From a checkpoint of a small contrastive image-text model.
Model: encoder arch res2net, text encoder width 192.
Training: normuon at rate 0.016, 7100 steps.
Data: trained on made-up road signs on poles, 245000 training examples, 3.7 epochs.
Rows from block 4 of the text encoder, named by matrix and row number. Rows with one number belong to one neuron. Each number is 128 + 32 x the weight over its row's rms, rounded and kept within 0 to 255. All counts start at 0. Numbers have three digits each. After the name is the row's rms in percent of the matrix's.
# gate: MLP gate (text_encoder.blocks.4.mlp.gate.weight, 512x192), inputs 0-95
# fc1: MLP up (text_encoder.blocks.4.mlp.fc1.weight, 512x192), inputs 0-95
# fc2: MLP down (text_encoder.blocks.4.mlp.fc2.weight, 192x512, transposed), outputs 0-95
gate.96 103:180123102149070098149094168156114126129106165102137110100114078079103115146112141136167077152122058133138136115111090125065139118133148127116147135095115071126185129127091056117188130051145195100122187106134092108131136152199135104075189124111184174161134157108136154157113149111097081084
fc1.96 114:137090147101121177109135142110094163131202111097125148114176128126119110223196075110066146079143102094142106113174102158118153089068145160170132100136146103075149109123113154145112118118166143158153169088161075157127148121135082091133141098141185134151186120125074076153148089133135092187
fc2.96 063:101123159109170110097084074078107110160150170180200137135130157091137122138126159181111111214092148115107118087101135119124107168142152079183061163073174103127127145145108146151044099185079123171118137073143164110111142150111100095122105137112112142095162128168152096124139061181141148089
gate.97 107:141100127142132120193157155120133116100140117117110049098064117088137089159112116186136134094093136142126174153121097099158155157109159134157101095137075145156123050117091142146087144162148049094107081121073134113168130092086178149162165139093131116148143116110133163133092150114071164116
fc1.97 124:156124121097147133048145114128120111157094126102154104106084160088154180143091140134125117085138115101138097085114090161141178138101088139063127102141148177188103157153125130128102124140185128139145113123154110122068080143147099058131099132167094088138163098141188181128121114144138170109
fc2.97 065:126111210110150078077084125184135134162164165120104156133089166140103143144139180117102138135160146173092127130156105133126161143170134147110166130202104085163124107168127094153129201140108113165078129112158120126170135105119126128152110107120104056087136017091105115145126134058132125137
gate.98 090:153135126138145150228103104093156127099128137168121132143117089085136107164111136108121136110104104110126116117125155092074123131142102161120119148127142157127112115178113102180160081147126119099073108104059132106135101112064072111129144133102077085099106128117107128128137079093126084115
fc1.98 094:145108165166132111181196198143175126103139127164138196109145147095098145134138075090104128140142160113089121148138105115106081119168119109152128147160129152148107120107143127109122051085158167125184132118134116139149139121078143183143139044066155144106112126137046114111091164156130092116
fc2.98 075:110128143118131103116179089116121148090132128148119168156099104149121177147119115125161137066083159142127092096169129076147050151130139172084116121106170152075075119076143137123217096130035122133073106124100109098109175164098122181148143161111143132127075103091126143131084123130141160107
gate.99 094:122114128144177178127167163126168123074163089160072066110137156097122136174115154149159097130160177143101132073184083127116109127106125055116159133112154083146111103146080093195139089187157182140123119160111146121099095130065148181133098156140116068123148076132110069142121110145158114126
fc1.99 081:138112075178155017132132145087121099136091154144146158138138126115143125139111104143166097132185108118144096113126120124118104130155051153140197145134100121101119150133120139111138136115046160141156110120106178109142187174213127129204163109158122141102164129115116138108153193055116179138
fc2.99 081:137179113138112203197168125144115097106163125123127103131043106099055133125100119122133113087135113094146138098098170108127143074110080093103115151163143149135122126140154104154074120043195180178105109088159142130143134103117162075106106111135165088134121129171118135178108106117192160105
gate.100 102:148067172149034096076058139152127136106130127143167116136098124135094139117143101142081120142187146064136141134159153145187175170141152078121103177107098125123173147158122118120138075077145136140128129124169077123095136132105151098207166087130129121067116115120086132140166181077136155053
fc1.100 092:188095129145077095109122107152092141116166143137140116130115163076135167124155096122139072161148102078168133128095137103174099137089104043142108137076154107102134143140128131157152085142107162136123126121145077091065077119073138145181150110095085124140127131089107169116143200129114159119
fc2.100 112:089119079148206146110188092110116113145110176137089141110138108165092084117120078112081136137123146147184148124116136095143135192185135132092167114145075097140034141104119156124159163058172116123065135171091092117093129077197134128124117109086161161132087088104161110155124191122154132121
gate.101 092:148093147054105101170115159108131132142115159117081071082138197152109142139122135129134157096100086123147126138104076143133100127150111113211077136099158200127159108158121128140158118122112119072124124109112127157110086140143116119088159136200147105111126174131153140147118071121084137118
fc1.101 106:166115110119119116110127075104156179171093161105125103150147162157158148172113072165145142163110083129129101118137177207114110138192097117172121156079132145119147129154121142130137155117118127086113097099129150172125126117191067172126133123130092108112052137072164116155174080131076125112
fc2.101 076:062094155107136089139175077110132158091163159137110108180126146097119144155082097140141151143149131103202130143137132144169132170133080135048132162088104117106129177064067178183121133182142149150107134112144110108113117205123108098091160142110174118153115127124102112148123102153163114089
gate.102 085:163090160135083116113200151137135079060129181133104087120108137139090146094105134139131131128180127159107077138153115138154134130125175098173149125157193108098096072138112170112128151110095125151132161193154127128115053104119155048162159128119153137100094155185112107140124107182137091139
fc1.102 086:089126098054099095080095062125131145093121074143152132119096105165185122119145100164070147140106123121111092113171165177108123117139108144137142136071121077127139171151218123158116132090117113110117073133106187147148180130182184164049115160146123099158159168138113145170180133129079138118
fc2.102 082:087131147078099154119148112100100142176129155154104138135112153127108146098012163137034126109094105169069162134154129136132138145096147101143173147182188129089138142154134177140055105068142087164151149120126122108119155102107077082119104156087147116036143089161110100123141163114123145150
gate.103 102:074097088085157123171115142076189167120130075145156149147139159151084154106090131127194117131129137158116159087166099140105089108160153079133151156070063124106154097116117158111172106130144143133071050181130148121132130138145159151072152163146133071155169113116153093161122157184142145167
fc1.103 096:155145114086120108167114073142203147131121103117158112093095113086118118097104106165155155111080116127108154118137133173113104152084118181174118116124120128136132090101143110214101139096141143152148122120161184096128146110081073115108134138129065128138084119120133180152096046116128181092
fc2.103 060:161152127130121129140094151135081141106160154176095115123183148178140158074086142115087034159095207088076148141143113087151139120135085155149131120101084122124075090121087099182121142112136137143148128052129049152098127088160146168103114141158096117149113111039145099103145159035119164143
gate.104 063:111131116171115144134150156100157129136130123111145165115140163130127103179131093144137158151177109113136132151104166105120102105175169085188174121090129104108141099174124090181158145103139115098043086119076139081157134139072107096053174159084137147174087100109203127167143105108102078167
fc1.104 111:142112180129129131076146116112105135122146052155153079111169134151113182063149142137130127138130137105127171087147078123159087175085171171137129128110143177106149124132104028152160130179137174162124150126082104129064111128117143139091144189078111094116076110128100127039162101126077195138
fc2.104 171:090149197170130144146058137122088125162154107111203154149180150128147137090135100130096091194152119137087108132165126163109086154132131149140119149136122110127128109114115156132169052098119150096152105154152091147090169139122097195166097101124124116096110133139135067099092118112126072173
gate.105 091:163131188093126135153068082114104113150188113094166102164157154146132141111092169105112069175148126127141141196142133105053133069059132155111133147129175077124178111138114064087102115187143134124134140197084105158138099144117106157062082135105132152150114126093064134199094134135149108129
fc1.105 093:084142027183118114131163146151098148122104163123137186076135148124125106147133096159147157099109146142106139095124114084169151153167106136136131077119052163145107163171075179085172166095095145137148111068157145083109163103078160117123144109120122100138237101115145140078169124131085130195
fc2.105 072:119087155121116144168138109129105106093156090172129116131100033139086117085133098136186094124130119073189139102112147098192048116119152096190144142118112186160124096131133149086181095096109156135142128153136133076137155176101119166130132179149141148185143094122149159076185116072078132079
gate.106 101:145099091140134121204127171143167112085154106140081100114140144104131134192121166166140111194106166128134137101131127109126132116078103127136140103150114151096133106150143124192103073132151142163128153157134149136162111137158162101148116105083123138182154157076116148092112145136061139094
fc1.106 133:138148177135097094157084095107117185124122175153103128132120094077128133128127118154125100081145144153087077174135162134155146123157150169115133140159146143135147134138091133070134187184106153127108133131200075128109140181101080163148131093179091148087089109175102160158100126141181157125
fc2.106 071:127143142167129067155154179094164091150155095125109106160159106126190122092144131157135113163107198078046138149115177130170063057130187142153161115105120118110132084143109051128106116133191159151111122107094142141191125137102122118187103150076193137138124156134147147125146172171069090174
gate.107 100:120106126171135162044107120093184141119101148152139155155082109118215098117104098122110133095124130191103090076159118113113064108148131142045173112058133136101145126105099097062122197144106154155112127139190132105111174085125112131055117153121143116101133147160194121071131098092132132107
fc1.107 104:116159093107123118144134174192108104088153110109135045130130142139042147152162132109155139130163129074150168146131135114119142164075100081137098113173152137156125118142182142199162099097173114090138128140117163148165103141114151071171114099110105128117151142118077133151135139191137133168
fc2.107 079:074110122164164147149179124124091081131155096125218111070100095118145134115144179161138098112130153126057137163129154112140073193215114075119109113191119097145119095118126094136131160104109117153122072142089141145129206098162099135125107104115149117104129107119128137122117085088179132098
gate.108 096:136155149123112167158114162141089076131061147135179101164104110098213095122118102092156174168130149093142150114074103115153150131106124074069158139152092096144160146158154102124135110134096115152099098084058151164130154134184168152193124112080161104089094142152187103135176161181150114122
fc1.108 090:141161076116166117173123121125134064057108142153128106129142165102157132176100170128109120129179117111130193121104107125136185146142093090158153177133090146136189109089132132150110130080145147127085093164103128144140126088166197209201152153104129122175126120139142148173175129134126162096
fc2.108 105:093136197095152112132137138196143106120095128165124099093115066113199123139147096116113180177129082174080114076118080071178123103166136126123131132135165069111161126092135114129131140080164060154134104149093136078122093172115096139133136139144159102122108183156182116141087141183104133110
gate.109 104:133166118134108190091102127098146103167112127131149160154108118089124082144095109139143091112098104146127149134157139142047150067127157194145138185076166101136152119126170135076070127154177155094189085199153113113095128163149080156090120125139179084138156138094077140169056162102134118110
fc1.109 104:165142144113148117114102128113081143104053138157135140145108094149186180103091169098126131130168145140131087146114106146074136151149114188098127144185079137094097123132082144059124174146114110164123119153130157168086129116147111151082118088138075142147088082189169098059141091163083156180
fc2.109 095:083147105125141186156208130183128111060121122151123162152196113102095108179119148139114093149133093106119124100148121189092157159142186078104215096108100121117163110128185167152114132123139149175131083123115115158136113090110115167124130163090111086132122116043071151148116124133102067107
gate.110 091:136126176074105169171102072143106126161084067096178190155134136167147065169148098106124135108114141148142171155137113170088126146165069083152090135134119115106111155139144119181150094160106025122089128110056149122120127134077090172164169186135124091149048095138160189137169116153104188116
fc1.110 083:141153109124099164156084104145135168145082085140125167089203103103161085214120119131132133127167068093181200133116141150086123139149047156166104133119127168113104114103123156213141096133150046092126165116082137114107099161132126164206165169140107119136080107140130150116178118167128136136
fc2.110 162:131093201099131144116155128199153095114151111148151180084129112155111117065120070152089119140158113144140151123139126127146181144160104116108172137111116134169123109155118113081119143101095140066142099085091059152094102108175110151150154137165055166120126098070092101147123163074085057137
gate.111 100:131065134078149128154076116108096141117158176112146076153083114122135119108167207191152131150097126138153109113180116085101130098123069116116147152142056094165132176169123157087148075092077137085110122143157185149186096120198132148075148116124157044048162066125123125104134178118111160111
fc1.111 121:114161123118106196155163153122139128146109135154130122131061113104116104159172110145096102155187077122130084111114121109104148166178171167120125163087095236124110130077129203203108122183204122085141130151090192104096091102131097108215175105142100088122151125147100131149156127174143118145
fc2.111 057:102135110141103102158123220088175156171139157107128094125142175107122125130147131081123134106163121152111131157172153119113120192102127140140114146177150161110125162103106178136137154192135143143134080163093131091141152064109112155198101139159099096132138162100165115124132108141155133145
gate.112 104:140105119054110145104093133143114163142086114111163144136116064135158122111168128104125179162108118150095147144134175100176082148174150173112079114132129088098131059113132090110112121185126114097107108112125094185074069139059154135106107092123165109083097125136113110137113118151109140123
fc1.112 104:111117079136111119081149158135095101168164050118110107172118089120091125098110148132111133111139130049092195121120142112098144148120125162140100174126149133190143084084160065146161124137117083142180170162129154190158089149126162100130123086141098115140061161126127126149089116130113138151
fc2.112 073:066131140072208094099114152155101106103134104125152098070108182127153095129097124084138201095139133144106135167161198103149087155145107122122178168163160077108128151192150157146162126078148119144057131163092112095106104170105141123141169159130163147129154143134153208050153119111112159075
gate.113 094:152132114141133087140155170149109132154130138127152120127120095113120119070138132100112071140211149120083118136113091170155173146144140164131099128184126171119136124122069128074106103156124125164167128143107152151134136161080153129211114140138117153091113095195116101121127123176149196145
fc1.113 073:124118109165154155073181141173065134142147144138168081131119105158122116106172173159132130159120118082157078122103134173150156095140075168074133102103111127143068135065179144080170108087047077146120118125125140156127160158216117119164132110093096200086145088144170119106142117101110117095
fc2.113 119:122128112100147133119141127144166169142140084122120144120115099164161114071082180120103089083173095110078104096125221108203174096159151151105150121129136152167092190156125117143146089136162144163123116154130092128162134102160110135102095124132059096121163132127179145173139139117070075074
gate.114 110:114090144138145125121089104160143121086101122112156138111107157142104159146065115089096088053085214128209163104115165100134142095130171116128111096145105148117115142092140171104138168160022092106189160015173117137166124175124134103068147140082137106151121123103142154112151144129110143098
fc1.114 108:138119161083161091169085084090149198158103161144115180117127143126104073179114115102163162157122101124094094134147218157131092119085181174098157150187171146145157198165097165137143166123126085080158081166122140091121155119117075079149145097074080141179159142119140171165145115108119178136
fc2.114 050:154140099116150115101106084123165093176133151125128155115142178173133124127127141156172118120124137177042098105063108126138138124144166109149104177100158079118165084116114112100123097088097182127149154139110136106093211149056148138185183147098197084170138140182099171091117169155095139096
gate.115 088:107074086164159078084242142109196130150153134132137135128169159157138127123153144161129133137126110114093112103156145100161092108138113099111202097131132097160141151123167183055132135092106178160118155118161143124178133133139088066046132108077157131132165063114155111100140138103136102143
fc1.115 081:101117093141123087111173071094161159110201109125085148111124169112116159156146117156114103135128170143098096116145144132163104096079099099126221123180141114174113112188112186146146082127130119158151141083178105121104130146071066026052130111105149097134161152139153125102118117149125128127
fc2.115 167:155089066165112174165188146195122132156143169112185148153137135177106122148155112142153148094106131133148123155116150127112104141089153152027124159091134097094134127067119168156153066168134093170132121165136119165177177087066162132122123149088150069127101180154138162092140119085100126133
gate.116 094:116078140094127149095109172180120158146131122125143137084158127139095088160112164159131157145128109100127150137133101147120116142148124164181129153111192138161155070161093072106142160193129095101139104165077128131046103113157070073047090134130102153187130073125108091106121113152107172133
fc1.116 078:135124075105119138133133120127133156144122121144143107124143098164116161159096155122140133137205085127089154138134124129158143113129138193128189157101180075154140112128128092108156095158080149116126087167088154083070062115143110033077094182133102155158127129150164138084186093155103157156
fc2.116 119:164107114204171125167103154149048135139108106158151158113196131123066103130169148158097097179144083091078146155134130137119110141148176133099139188068100156089108153100114165116131126170114150157130079170135154149116112138127100210146121142139131126115128149119125096045145103053108076152
gate.117 105:144151185106136193145074074087154155124154104135140149089099103112087151090116101099070136090131152106102133172193198127135150126175156157148120131161121148188158122130147100116145074203180162103126149114151158098103094161082078079087133097133153170150142164094111131127132131152160111148
fc1.117 103:150181172094091195140071118083168098131128099109146117171147102154079134151123092137136082132153121138112147129183113104144130114182118164106150162152100102150154165106132095088114109208150183176064167175139186067123085140027123099117155115169158140095127147104103169089112115129115153188
fc2.117 067:135098127145103086053155124128202087138079134191142124173144173142082134146158111087123151100142121083150128100136092180154156192136109111155081117135170100121082141156076131111166092144158121075102160101140187101085109097139107057143117152128192148111127104135088072101087146129188155137
gate.118 093:131137140173086160157047098126105142126114117142090147098132151089179147104126135127100154148114183069129125115064135105127142141104109110108055082099115097127094154117125192190097050130132158129159176092120104110143118156090140148126106101172079058110116162140122138143107119073137173115
fc1.118 105:102117125165130101226072105111125111106137099164080152146124121138170147118157072136110105097201105060145101161156154151137111162127112149097066147128086122138114107093106152212141070165150165118145127116136133112166086184083083147134133102074090107108097139073121130080173095115109146095
fc2.118 086:166124098117159103124133115113143093126120162087113174141145085186138112130116083126104163158097146153138159093138106104151151116171112038077163125125161149107127117104155154117112127112124088025087178137105129150135093132206121136167088160150117159186158098064153111190170138159128175103
gate.119 091:192157164179118164142103115107155145118050125114087164140179146133148164163139127170126151067125086146130112177089190148125108103156121118135165116152081188075102105174074184119123137136111082121145112130145104069157081146107106137176203084164141157083080068126129153149093145155121068159
fc1.119 084:147139165088109133124042128144136134150133141122077156120168173114092115166130068113124109084090137158171095200199180160113127148103089083167128118166103163144081111136116166162155053133177114127167098153140138100090131120039068141178171092124128156135122107141148139124074106154112034140
fc2.119 112:151129161149116111022207069159162074047118124142095157090185176154173101157149125131151118086109147129101148171062083098164178113161160163102100112144134103106122173111170148115139107125074119164152132110067198136101135153098155124147139167154118110180091098073145118169119125164131067151
gate.120 102:171103135111145144076080139128192103154120150172092163157051153137153174105117109166112083110162039161206098166126124147101129153118201181068093146086152140096103125090097076083091175165169131179173136150151144110091091077146144171108134154101123076161090162124173151106141123107159111158
fc1.120 090:138135145133130118123088143135096119157107096138142157176076131077142142150093084126130088109107101190142084083106084147054126157110197134073083172128149157112131143126089130038131161161147142152129134173180084101021176113150157149143177109134143065109153184105148153120099138116154188188
fc2.120 091:145128122141135139129154168133099164109184098163174076068122095116150095133146111156122103154163144105085110109146197157072150148101135146093157166132164180120139147091151185095100140152102135136190059114119137071134107157185151073109167110109095192124111130091121121136096186094133130137
gate.121 094:191196173096102171160136077126096143143110089117113091129121155131086159144116136145104114138076105165148090123197105165121084065098100164133094173133136151135125115135131082183130064114178096135056115118136067145150135126165131113163129176180111079153152156095159153134075175102133189143
fc1.121 096:115140184124104148170131125171080115142099093099165156063170140139089135056107127138152143129097131121168118081149166155130084118187127123127078108132132136124136124122154087175183090092209103137125121088086127167126138110114143151119133146120162108051119068155169176122125156172101176121
fc2.121 109:139104127148055160112084107125107194124125091217144110150088111097109098094081148130136129125118090093164146108130169125107122110146173131109143143172167172125141138136123145069082178156159105095141120097135177140114107093158087114108153140153096123119145094133160121128173136154105136070
gate.122 087:083136122134153137120120095148129082202161133121123150085148145144072129136113112168131143135108098091167120118112126125088120176106114165102151091192149102167141121142182152139126110146127076100135112156044146134160168165137096137124075130160137104120117116111156153185103109127113096134
fc1.122 096:132173087141116109096151155175130073118161178122119083110157100117170084192183150094080186129095178146110117149117168058104059109098113107146197093129154124101151137109156119136098129117116101118134166155108115153208120120116104140174123113075179152119116168124171133133106103142096153113
fc2.122 110:149137114093124106159100117133173141116101184123105146112118124170098154130124194160098108128099130146111070087097136064202078091133097142132167108131150121115138078130120145160185134149048129170101124155110080097132066180194181070190108135133110142096074154111112121156092167129112121126
gate.123 092:139117119099138133141160156105103127151163123131113084160088122129054175126162090175094148171120113137134142086134154093102097132107189104107108186197053137108090187105215097135141096123132129160112173167110202091089145128044182131158140158132138139101089124140098131095151144090112130120
fc1.123 109:113120157157130136117130121124178136154114103169108103123155069100191113131173140073140121132109127098107052138153123195153125129120049150107139060139135115168138053135163118159130134133172085075178078115151058138162156151168088146154132100095116110136177169069137063141117151139072111140
fc2.123 083:162132110158096125161093175144173112093165112079113137123169079138138138142107130182117088140184057123142063161063148083155060072131147140133112138094140162147140145129149061110118153118132178056124184137087146094124090176162165079099120141132118110191163135137128110094175122124110117129
gate.124 089:107166118135090118068177182093165087077092143137121090188161059138129104082092146118111162071124134136072109173080159151119150100155149125142155128157139127094135071127045199176123167098112093134110144132160141138163105077184152122140132118066133137156065145118142080093066117098126085165
fc1.124 087:131147081092171094104140085169079170090153155079102110128106134116183093114147122104155113158144175140155100097162135157177130136160105176081166119111062143171169137149149111136138165067110147122118153122119142051139143152204157097129148121169105116106149139153083098130097158129121092147
fc2.124 072:163160131208115171112156103083111117086090174225054099149153115152118157050112117098150090148127124067057166102136124115125141127138149065170089153182107153167147117155122128135073126111198161141135126092125140126172141052132108168132076086127151103094164131089184144102102106106139142108
gate.125 103:107185106137146152196115149118157124118119140127148093117085105119161144111060148054163120123147119207125123162112056099111127141092178163175096159197135124097138110162152093093124143113136108162143102149055186114114134114143106159063139148135128112103107103146139122160079120115064080105
fc1.125 099:064211179120135125177115147162180117102110066160094114135087110122156084136087114124044144116204130150127112126125071092190128120171139168146157181127121119175205102135118104149106108094171134143099123121090161061127087131105099099113118158107158130148140158145210133096075172076106092089
fc2.125 108:087117160178165102067075091086118182118116125089134087112095155082139157144143166120145101148162112127104171094092102099114115160184094099172148075165142122089094130081127079133105136109160130139098138114136186113127128107168124127143125095145124181160189058140167085144115046180167133130
gate.126 103:098152129123139124201040114121122116150146099152166173146155120113051099147113098107185116156155133063153113106128133153155151167125097123119100177125106128124153136129084152131143068136098116126074096102115151144125135150090102124196156111136070159169141076130102174098164089198171152093
fc1.126 103:159104089097139078112078099159092144111110125147157128136096116141201122155126123115138140139126180178088087147084154150149072146170164146115207115163148101152065102091101125150118148147106142104161102107132177140179116106145119099110102169096158154156130142114116089129061134085108160141
fc2.126 080:162118127141069147120218115110165132137156133132122103195163134148124150191118099127119135103118166113146151120180088162081166084076137193095080145072151104130141118142177092109165071183121098163137129172192143173155093144041095163119093088128118121131121158154068104099111119140164162101
gate.127 098:091142126183180070167146147144149133097124156181121058107126133098154116120170133141138113091191129152188099113165083149122215098121077136116100182180104151112152116123116111092162086111065141147100147083128146106169164164074141115131162119078149118095085154151203135076121180176118146117
fc1.127 095:122125121112102113125174141112119110155113125147136115159129134063113081106154146201116129176109131047135140077085180123153095161152155216103143086053088192098138126166143087184109144040113095111142049171149104149097119170155098163121122166189096121096127179101099102230155120073162156100
fc2.127 062:117077170175131160080133114090084161098132114141143090124097099137102130163138148106112175111140083128141095124157180133131108094169152150127077173148105118165163088118182112106069108123148120172090131109186101118108094137080134100077123198148173155108149134138119113140154157102133108131
gate.128 115:107145158138176101081119149079142166155170156105044099101133107089134132126188142152164063135132151152143073075162116125157150113124150144089133214112054139173173139144134114128133171097136201067097118164079109050090145121132163083141100137110108117121176085138124144136121137138141126127
fc1.128 122:077104134103109123136214101113113123153124190076090163160151066111179118131128132081140124141099091168120092153135170188127162099139131182095123113063103122108080110133104165146114136127085022118203109107144111124082154130147126178148121111126153158158108142110116135171136112096088191132
fc2.128 087:120218188107078137141105147064131110177128098123150170089102086114102120114096106100128089067112184124135126126139150148199106086149115142162118107087091139121102102108158079146114083064127100176107106129067162048145151088110197139198116085106136127136120140142132196161126183144097109175
gate.129 093:079181125150155146117097150111125133129129082139117086106122153070143161173078101163105123136229104134146146174092123151089119125062108097130122182175136114123119073093017130150153198109060175114127148148174092129111126153175112140128143167219117130143058100117123102127062111111144069174
fc1.129 089:105123107167110146095110119132169139132143115114157123125113116150157167182151109130124130072090126201097093071105164104136073136131095123125112116184085118151077089110061162172093152132142173126104088117162186105122119088084093196100127162118102126165105180112104146128118118109086104164
fc2.129 101:144115124156051093187182134070173140155127169195164100130177110127152133144153149152153109099125122087140100129144141121105123069171099167171162175163153174083196170105177098100135197114058092164144130166176135119125148123168122092152075121153128105168108100113157136145162082116116159122
gate.130 114:124142126097123136137130113072073100150134110154134183188124107183103079088081123101092134121066104132168142173123066123174131166101091201083083130104083132081138145118156105123138126093144146082143106145137112106148117077139072205195089128124125099125102109133059067110115126125150125167
fc1.130 116:175078158095149159079159085123133157127122064164150058115127144193139123075114127107204136161164123131142130081135091105173093107075129115081179147109130108164091168117168116107151155147132188161121107128062163098111172103162110106138072180111135083131097146140137137113141128124132173149
fc2.130 057:138124152107151132081147150192098099120101088127152144107083069109097085118170119143197126112153141144155130200078189085134167172151078136138135163119100130133131155080168113142117121102094109107104163191151077114112179102136173069107166205192137110088084143112162105162118092127162133082
gate.131 094:113103121136124180200072063172121127130085103174128200155146150143100076093145115098129115104110166098149172093181106093140117162159161054121098139056143086126144169170157106178101108056147129109095108084067137136141142119112097122118119076194143081126122158098131109133201156101166124092
fc1.131 098:153120178160105225148097132120131153117123149142130148102153125132182094115110105108139131138158066042149118100089122124141149108117149073151052142110199112110159128146143096146146074118117134109088130166082153136101162158158106113177146076142111102094088129144134128144185123118114120089
fc2.131 099:063122095057136126100095125114123097087123137090122112163138143136075126114166123122133155088167188105066095090104109102125102165194125112081164116155075108140147128145142144098099144058142150128138155081093122091155139101174100124092111086133131100148127081130142105143177158137120156196
gate.132 105:126059112199137139104119106076138170153097093144138102104103109131172127128097109169140153125125132151132154147091110121123160178114176184155140103131107139110100139071116093192191236154088152126101097186126140129094128125158167170158124135136097118169140139155115176118145125129134104160
fc1.132 096:067084090177173130111123154091166123153129133161118098101095094132188120162093135123098205137126127183107150182060124141140190115144179162133184118109123135095142162098119089154149194124087168090090120181083102139122167103190125175173151119124087118176078126098165160196154122093108121152
fc2.132 061:105169113157117191125069137174116100149157148139099122169122188094129149156148117175146095155135200126121128125087121153152166165120135110189080114065161169125119148096096125098111149133085149121094120125098080049061175114111110171175084133165116094100136118115135081103190123120133112156
gate.133 122:121115109182128099094086112094164145154113142169095144131101105125141084135064133204190163142128077091115131127121123143118153073107100160093093126180132071156125173079109125095174186180175125117126137102134135098159105162134125067104150135115158111094104133101162117142146088079114124158
fc1.133 122:097118124188141178143100081124131139117125096126172120083121090107168157131132156126130140172110129116121174133088118135105186122131105157185113124125155114177075165123150113132136123179160141148095149103081081108178168180135095113089102136181133110088174122157129101127147143088104086159
fc2.133 053:098077134124089132110183105143156169138135172126138103084173156182132111136094145115126141159127125180181143149139123164119157062082117137170105107145164112137084116098194135109105185121091157132128115141168149144166151162077099150181097107106129170138123105091139100150109091227098090198
gate.134 096:115048121119096084093163108105163110191199132147129103093145090147124086086128137170105193170178128135108158146102132142061137087145157170099156126126126060129102155126048102139211143149094129118123108142183128182141138104160156101126112185130113127127132168123125126160103092112202064125
fc1.134 094:194084173131114123139058155162127134096157127133105106127106188132138143121086139132045118142159127092133132145119097119114087174149143116158061127110172135058157146165082172128114113182139125114187200058145123095119070108093125084127081142137122098098120117176128119123140151096155142133
fc2.134 069:141128083152150161098075186085147161128119095151159191180120131138108137139097175119091102137133119141118105136099149165115128127173119096065151125109119115076156147152109148146167097117116117109100135157097137155136180118108109198151193112121141129132100165111091169108100094162135093138
gate.135 115:125094129161158152095102174123177089122114096159083144138103083143100095174124156176098135166131116166097138155164139110145084148116130174137190140133095110128148083163137111091144187168163108120129136200076145137110111126106138132107099168109156121161132128135151109070060128125111097145
fc1.135 105:130122101172121141087084141140134113157113132125091130135085099162126096169118112170125146131123115182103128156141110131117083167123135211131172121131079161169163116106136106118155227104105137098109115146114127168087118141111095120099117159148131110167096158131154119105071087114148098141
fc2.135 132:167124124107132139138063175125135144144107083168132139116115149080142128143154182148150127198115095156087126123132112143092157177125179162134130147169180153073146126123059156136100083181128083148153057121105136067147080145167150121156112086136150197139119108159110102094115140175195130091
gate.136 097:186102118110131104119110085109171124151106155114128171138085137116192100124142087088111146166132166099107103100131149126112105129075095110110146132135161068152132122101146141140166169102109131090100153106118147095152167132120088220127134133139118070121130146112120159142102108118164168093
fc1.136 095:141174155157107159094159134137113094091105172142131148167200118098071121135125117140125093106122144185109093162141133099141123128144167118140107138099102147036131088136095016102100097123131096113117151132168025180111141157060173072131091169132177128152105155088112092137152146187141139138
fc2.136 076:163127094136153131126120079022104191101136119154160113092128083103116093079147119119135133089149133169131118118179141078090171114118090106135180116145104130141124112165156109157140124152168137145120140100178084146117095115118120187146114118109149075148132093120115144095131166099062118130
gate.137 103:116060196089101165136070099141156114070063127060137144151124139142127074113151181170126127138133157104084134138182099145180113163151113121135112118135103171120150083139156186187141121167069147116158133164166097142114147101070140111137131087180167135120140200137107113130092097110141142110
fc1.137 114:155115104072145078082099077143168147083087133149131155097153114142154121163102168194184122125129162128118091147135142174103110179097070110131113095135175146138135163114107204128143154119106114083131107174162090125071100137121127112129143141148124129157164177098144145147126110125126047167
fc2.137 086:141115118130187157099148071150054117142102144118091142143117134103116151096223130122155183131113112192104104159120140086145117154133148103175084154163158118151055143102118199150149114122131163087096147162166095039118098149178097080161160121079176068120127103140180111147138130104159092158
gate.138 118:112107071132154119127109117082133184162127154132144086096141121102166119113109139141136100084122109097130161108121173165090104161161174085053115121182106041148081098102161075134157115143114137134124202090141200130156086146080158167099140139167143121124088156118153161150134157082121155098
fc1.138 123:155144106092100119129105147104091134143161145090186141152141140110125080161068100132156120126107101126083108146096184166089082108110161120120111160147115089121116102133101065159143127089071088141082110158129106187165156137117164126087152168152146178147067136097146151118160099114151127120
fc2.138 065:105114073163119169091142066137171135158085120088042141148165087089133124096125159157146115151124111111152127084129075132150141077082137101188137123047190116127092154068118097133102155184167144181242113096143112136095111088085168131119162165095110133132087185131124094113169135168162167077
gate.139 101:142109136119136135098049142099101102193063169152143103124164138159154135152152094156163060149090125108116148119168167153107148056108163170117185212083122136137165151167115137097079162110126118080094099113193174155143135140152105126139171148135164115126097096147155108144149081138137142151
fc1.139 113:140141120160097149153138076143110127156135143113125087125151144082202123129128063118160110146095137123157138099031100163094192134134091159120113131051130108125134187129102121182134130143079092099067101114134152138102162115164092157176135125138128093126126095164207130148162151091101172166
fc2.139 073:140120091150142130112164128090116143184112117133155120149152152182131133065130116144158156142119082143101098105135141171111182090115117125070132174131137095141130136090123106182147098108085172123148146175189123124094179126144175167097129105138126105141102119132129137207162088150145143114
gate.140 116:090098139111147126106190128115146081122100117127136127150129151165139151077161153132168094091106130144110095116192059129125117111179129070122088114151091094140190130107175081125177140087101124195116155119159081114130175098142138178091149147140147147120191096161144123156125123160166027095
fc1.140 117:123156135157142116143100164131111100169156118149158158131142123092124118112128112133100130126141115086102103196141177127146095138078133173117117166130107146156165124118108114055142103104143184147133195149129105151159153120163150139103096068118098082148158124098139145054090173108130077135
fc2.140 081:132098184065139150077164177180180111138150105105130161095067178147126124058163141168109166170106074129117115130106088070143184127120176141131137148148094149172131124123144150142148109132102088146159119127083072206183071136102084129130188105126150149118169115128082140141158142155138129081